A small self-supervised image encoder, trained from scratch: 32-pixel images, norm layernorm.
Rows from block 3 of a small self-supervised image encoder, named by matrix and row number. Rows with one number belong to one neuron. Each number is 128 + 32 x the weight over its row's rms, rounded and kept within 0 to 255. All counts start at 0. Numbers have three digits each. After the name is the row's rms in percent of the matrix's.
After each neuron's rows are labels from the 100 images, of 14848, where the neuron reaches its highest value: "responds to" is what is common among them. Only what is clearly more common there than usual is listed. The data: procedural textures in two colours, tilted and lit.
# fc1: MLP up (model.blocks.3.mlp.fc1.weight, 1024x256), inputs 0-127
# fc2: MLP down (model.blocks.3.mlp.fc2.weight, 256x1024, transposed), outputs 0-127

fc1.755 097:150119142101175115121143127117156147153138139106112153094138147097103153123140164173176150140155142125126119105162159160174083203080069136162106102134131087074186113152082080158150103112076129120159091161140125120127126170113107137103156135075120176123106049073116084131125099161148160084145102084126088121156189150204128129127108116109117167111145178111166068090123123085149133081112
fc2.755 094:143155156136148071159122133103106155154170149164093129143128096142117172151081118115124101139172103126143122090162117169132146170074189110200132146075107055132134083034110142106143101138155077139109066078164091162138119201187122117193102168092143140137142131143056107165164154071083151152143124117159170105182152161168127173145121174120088133092092103150152106124129122123142139143142
responds to: green; pattern colour: green; brown; ground colour: green

fc1.680 092:083133138095125079139137128105086139033123116081104147083129095163177090112119157139199096090143100150114112097123118120114120038087103084177122067149171129116129115140034112130150112134145120154093121115148126186130131176166028165150138124063098121141113111147064072120108136115107147146174120135076113122141159147053156087106156123164132141113119068115131191175184133151118112043097
fc2.680 098:143130159161137077161141122094134137145100080173125084134172098120086185107166154130140132124069083138117120178128195129097139111123175154170140126105139087148122107084136169154150117129153057134145080116156087091134143075124059058128132124146184143178079157081143049180133176147119123115122127137120104165155109121186185173072136110181129088116139160091174088208101110146145153037140
responds to: teal; orange; ground colour: teal; pattern colour: orange

fc1.501 114:105159111086134127095129132110125148147173130133127166125136133115132115152115090148168137136102167158125126113108076082110148168198133142236131130154115086132121172136129132096140108142110110053142043103147118144133142148167097023121119101069172135138074159063146122135117132112131093140141084143140131163069118096152148145153138133030164095113100143118113093128117126144172140137133
fc2.501 105:124127136108116154117138147107093097095152154134092093127150153105139124099115182122100121173145127110116182138111190124111179119094147125124114120150142054129156052124111087157103133107169055217150000107136138171140111149068109166187132175111105196089106153062143091164102161192128147128129149156129075128238142138131177116092141164146084135116141155165158135093131129132107158113103
responds to: white; ground colour: white

fc1.76 117:063124088143124117082138179171114100118203106163134038158127126024122194083149120068123145110134134152106169108170081114099129113065137146124128100149155134108123108136156119152151141120122077141146125123110139115106160157113122103219137157103146097156120115091118064117038090182083137108121159120148110166214144151194179134130104122104118102064149117130148143089086073150080092119133
fc2.76 110:101172089034133135028093123137141075163182130186099132142161127147116168132116130110132107154135155165114118151121107113112097143062139127196098149118139152183094142146133190134146098066125129122073199173107161145109112079097185103175117118141144125151119127149123107112057176164149152083163151066139053049177157144129108119153134057145074149105081083154157147129096153150102122157130
responds to: scaly

fc1.677 097:143121130143106148090136128158122097051153135140120124147140160108148134094125053114185154139116126108122144147132090112124112101135109136098132091166139102125157119131157051116057209152131120088172135160084139116127102154101154099132091123156105179139171105062166220143111092133153142024149098133127119104100163107138127063111141124064097109175149144164113184143147128150157137186136
fc2.677 107:136154105108120089116098130140100143166113093200189123117154172121104104133084164138091118107131174142142141140128079140100122169128153188112114152104059094169082120153119152110120201102103057151124110151099131141122110142105141137101098154115148138233091150149108193125162144095116060143122154140164119109127126157174140087129147119154199166098098089084076089092184165152079128140129
responds to: red; ground colour: red; purple; blue

fc1.500 110:100101090172188087111108149181135107122169142182165140047164105099163135141095111111099116085155174099198137113162146127159135099110044102086111092175157154102166170181156076115103138102117166135119124192084106127123148104172100113114119147139096097184157098095112116126096115119069092168095090137161130156138132135181134144117060083099101066120152081096187128152142100120158099135123
fc2.500 102:116136083054143098064144128080135148186146144142114126104169122124124066126046148167142144102135130103176154120104085122176128160117120097200131129132145138147128123088113164101165137087030103133076174143159137148110074138110139099145142145174139108163156164100130146129105153167143121055099163136182096183148120144109106074141114095126137166143145108119120190120107097096151103137124
responds to: scaly; grid; ground colour: black

fc1.695 115:063158106101107126145135141104098097061154155152094148143132097104119117094113127138151131143092140154098100141088116173155102142111121141154120073101120206071088135143122155141122112061102162136139112123152163131094122162112142077136152121131084134184124171152067112090153126177157063155134107126134114098136155110143142094122125101117176170162129121137118180174184122123125109121112
fc2.695 110:072143119138128140147152156134120064094157131109124122133129101140153110138106138150113141195111149148136088112148088133141119131107124132017087084149138166135082164162162089081135130136137119138087235126099116150117185140123162117138090074126121130116143147138080115195161129112186100109109073085093178172096124116147109125173123115115068092141157059201118142102151152105093086117114
responds to: teal; pink; pattern colour: teal; ground colour: pink

fc1.488 096:126143163080152128109129148121127135117229159141107181072133124129140101116143167095139114166156097130086174139126153186102071042136082099114134066130177092105146083150166126122134144100120113096173141180154149150157178157125060162141135088138080108126155135096104117099115137143104184145117137104134123092124161101102099160102124145177164046138088131150080151124119103086187124111121
fc2.488 097:101106172200152107160140164095169118141125106107097168168152122128155096176116108132135131182075140176156160146159091107122140096134118114126132162145090074141153125104147145085073097168108052174147097111130085094129140083130073166156111099102165135129114138143134102134133170134120168083078181118136099092199182098159161111091139112090143133155071149176155120088153144119176141107102
responds to: teal; ground colour: teal

fc1.563 102:086176136067156118130144133099091135159168139134157167124146121102079129120119092143091103152131124152145139094140163223143142081171079153070149145112107124134105172162134123163171132113105167132156087139076153184121156121178114029180096117073162120148103168157132090072166144139111111171162105140142138123098139123101197150129140139140094128049115135077122073117105171131088150131139
fc2.563 099:156092098164130113168113133154135079112178168130127092138119174165079106125119139125129120160107144156095098100131136148118141144112089130103150102155071125082132116143127125149081077152121211160122070102121090115114163105112097138176098162155072077139133118099108144152185114073113186157141147111142140132210141095120152118172064145120103147099150184190151170107148148079080133137139
responds to: white; pink; ground colour: white; pattern colour: pink

fc1.208 100:128128110098134071055123126063154153119195113117134125116094081103065184071146152147135114120092107120108134122167170130118137156113068141129094184143070160103169160103128111163113135126082057128104168097115074117098115144079134154087131160096154168210151073149131151110118085086176155108151135131138135169111153146141080142120087115110141077172207102119098114090100124150181126116113
fc2.208 093:084100090160146072162103111122083108125101157123146164117160139110072105129051138083142089099231107074120134080172130164201130153143143096170159140105122180141149102089133130154117170159159177185093132143138065126118122130144097106142185155128109127068158154120117123148191182152096140118102137150146093122155114112137160111162078095152115122116152141113162150120045150146140085148078
responds to: green; ground colour: green; pattern colour: yellow

fc1.659 105:185086175136111151172169124088110116099154159127173100145131066132136143113099115143123133146117143155197122128126136131129156110109121145119160130064147122108137159144168111102037149154154133163095097118063089111173065128109116076133199133128126163110093066111113082141127129128114108116172105164136069125175102118126150114137112151086118147135174120064172138126069108164098150120088
fc2.659 102:098125154120110163126102134152126102150162130098117120093106149064115102147083157186182146113148139165169149168139185121092120131066030107103112156107102099192114069169150156078149173117158038118204107126135126130152134112115120153124121170098126110129153101141064105150106132109196119129117130089147163151200163166189097105142117069109103109145087104124114155139127068171130097092155
responds to: scaly; dotted

fc1.160 086:123152128082138202116122125066101098218139104125135121095144127162128108124114195141058133099157165145182134151128121082106092104098118085126112138145100123095146090122144111112160126138137109154157134149208084135144159255117116157155140109122127134108161119145172088070101124119140099136140108133143133091121163100146122142158087106148178000078144139041162123159125150155147136140149
fc2.160 097:095178130119146112150121141112083107120072075119183063164157067162121132143108123168198153187162151128103110121128143115121184141091098084137124140150115135144224138139149105153140160141133098069151134135115110112194138016110098073144140135130081047107180111147131130109099151115130151154168142168143088091149147159131164149121119149189123124143156097102143112163135098132145197194133
responds to: green; black; pattern colour: green; ground colour: black

fc1.393 092:110120172068123143107162186127098102154124106151142138101104106170148131115073118058110126109105165139047117130135179095139112154172113154157166162170155120148176192160080151047082098103118095109156099109129092199091164148054156104103136076153074100177092115129147136142147094115122097092181150099146115110149128125077105097133136158150138167108112186116114096104088111119081088198154
fc2.393 087:112129133087080141155127133114107208106115066061139131128144108197108181111172142168115121185166118149107156160093118121098129105085183062131152117141109136111101166106132123128127161175153198101141099140104162154083144113119125137153065143086128091137093201089126133151085160081099090150158136139123143111089128161153167101096097150137061113158131153101111179119120163196089172119181
responds to: black; ground colour: black

fc1.297 095:145153136107116138101156171079179171107091145108153151156113150105134147065158167132142134140144136132060093142120149107141129090093118101051119161185105179041082115131163180119088165070130150046131191210174124116138112086106118140134138113081107161164162114116155086111119107146126085132159112137134124137129173110165110129146114103096186122058161083108096154109147114125123145083113
fc2.297 099:046195111160158149155117139203125138098109167121103132090115087129155140106114151103185157098098138056085116115112092117153104117184087137153122112168104176203089151159118130096136114149135183110117129140143204093125106173158206078138109102138101207154129183115146157095156086145138119181158094114151161088099119102107064175114105118117159183169119128158116148170119161115114120177145
responds to: white; ground colour: white; teal; pattern colour: teal

fc1.257 101:118119122096114161099139110092114143114142152123082122126123175148145079164111140114144138147134133143160116156071178042077098120115149115160080182170130137139167192159127109138120110093135134098146120154095150118121172099121113003149132135155138087113111177173155100095103152135071082098127188117123156019165163132124169117170140139177142134168056169064086136174121105150090123173138
fc2.257 098:091116109197138122140157073144176127105075095134156093137164109159152130103150083135131124129163148148134139131098139136108160148102122196113160124080137159108080156095138098098120117166119093094143207142120166059105161103113102096091078136086165054164179151072124122114172145079149158126148128124083160159111139135109131173124116143138056076165093162138101093088124164135105123158183
responds to: black; ground colour: black

fc1.372 114:128110113121099140116117153087131126113123181144113140098120091167085130149065109167165096124126114165084119101151167170140080038037124108150120111114141113097166090103139018118118155144143119149117092169110133159132141166117134151085135145143179152141181051163162163104129134123126167166133084087147091082136143108144102191151126124112050101184116121137128143113081109155129140128138
fc2.372 118:110118109079142123112185180117141093156109111092125125104136124133096135152160143146104115118190123123098136066129111154160153131089179020114180106113147178134095197104114168112141110165173148135085156135093070141123141174169147193128145089071152119175128083073075109093136151131098125129135075106125149093117131114170119123132176104144104154154151122189150092088138170088128115106062
responds to: red; pattern colour: red; grey; ground colour: grey

fc1.710 093:157166156101122104151097123119093112098156126148131131112086129132047149139075077128115087153134126077117139181127112116109150078223134203150186119162127112156145166113106152004127119088133127165154129138093164125095118125108129127087043158126120206163131115110127102164187145098153137140149123132151129144119123091090139146135168141118089123126149221133102116178086186073030093103110
fc2.710 099:140120082085111142108147072039121129121155133133100121109171140132107167140152123170156121156157114089134103096094072123118163150107140111110145119146168121126111097103128091144106148143117135192104147121116161122106192194163121201134130155099121147128150129165171149184135153126093159106123130165151191118161131114095134100158092128090112149137152124189146147077106125124102100178099
responds to: white; rays; ground colour: white

fc1.49 084:078101155077171164136108114155077082151212110108122113143101127146122123134087156153121091105145190154128155081034162114158099086163132183118200080129125128111109116147177101121120142119110185167174107165130145165136159129148166072129122150133114090096098186153154060137119139183079075144147170122078104157145128110121139100147092118152198112124095107057110105130150164134098137087152
fc2.49 088:101107117086092150214140189151184142139085128168144154111151169168104158157174122153129123154142115134119135176128133136106131124104135133137151155160087091170114176114134139153097103118126194085137159164111063130132168184094160142139155135161148063151158117188134138187144128076120192105118130140159182112170187136120148095142130174084078112048122136122185112116101152110100150141084
responds to: white; teal; pattern colour: white; ground colour: teal

fc1.106 095:116167119055094086092158108044157167144133166098167151090131053122115148079124020197095157140138171152123111105145134145151151125168097104144109065084102109103185112110169097107092144106127094132131115134030081175118139135142182033151144110113147083180119095066174192083115123108130071120149138150101114095105140146082137129104181140110059156180113111162137163096085183136116170079140
fc2.106 096:176169114121115105153123108172132124182105125073083117109125158109134143123114112089070119139100080111174152117137222133102147135068165141107117140143125112150159106101136245139099117158095152147107067143161120142131112063128138152089107180075157181160053143083135095138148149152111160151094121147126121112177117109135165128109127124178183067097121169049107094082168095123162136109143
responds to: red; ground colour: red; orange; pattern colour: red

fc1.373 114:104119115111151110074115182164138134092133151124149153136131152113110159131114055111192134104075140128130119114121106069108149183219089133244122143142140102139079205121156122107120126128105127037107060100129168115122115130147125071127134072129164119177128158104153101147120113157108123095133151134132120154088117113147153141164123138025179072117134137106107132149106125094153109147120
fc2.373 111:163148133188121140107146140090136101112110169154145114165129135110117103086138189151132123159157116091148153155154121124124143120100140162128148107165130072163181093125095033106132146137135032224115056086149168197125120146094142167149121171094120146090147129083170142166083172134125133138099179176142091136159135153087156108083132155160094156120122117196100153131112113199129163094134
responds to: white; ground colour: white; blue

fc1.496 097:126112155090160111151140176133148132062141157148115085115083091159115110098033103120118051102154130098106168169129081151121142140130138151133165105135091130128126142150129139087125157142133112030181146139139150193125146130099108114153038016190119199152143086127133128102151102129109154061130132154114074133085124136134096035132116144153125142127136156136111138175120114111129149162130
fc2.496 101:152116133105163193123160128120101141129164152121077159095132177151112144172161116127163121123166092070113149087093130118121128124137130121112112127101216164139072149125116075153182113102112144104090133116111100075077133151115111135125117111071157165117089126113110128148148102110062163130159126164178102133118091151137131082179126175074131134078124138164151135102131110095121121112149
responds to: white; veined; ground colour: white; pattern colour: black

fc1.548 100:112118132158129146085122101098139128084083154173124088157130172143087101132096145185157116105150119144149120135178134080131118124146147110126074101109066126112212129161144084135031131167172093134136091168142098132169098157143123138141148117156179120103162091113210129171103120136165186090146109094167096063110152115146147142158160161106105024129124119115185139097103168138153180131112
fc2.548 098:131114149123156146079161163108186126151059120206154092122163162176103133110121057131154168108148147156138099146107079031098134112147150093101157092151181150142094114119129126091127127126127161148113184172090155086118129212142127189085112086167165135162113158165149173083108148121112123117158078154119189096083086118128109171142152159037104100174086102129158146096158123157143080167120
responds to: red; teal; pattern colour: red; ground colour: teal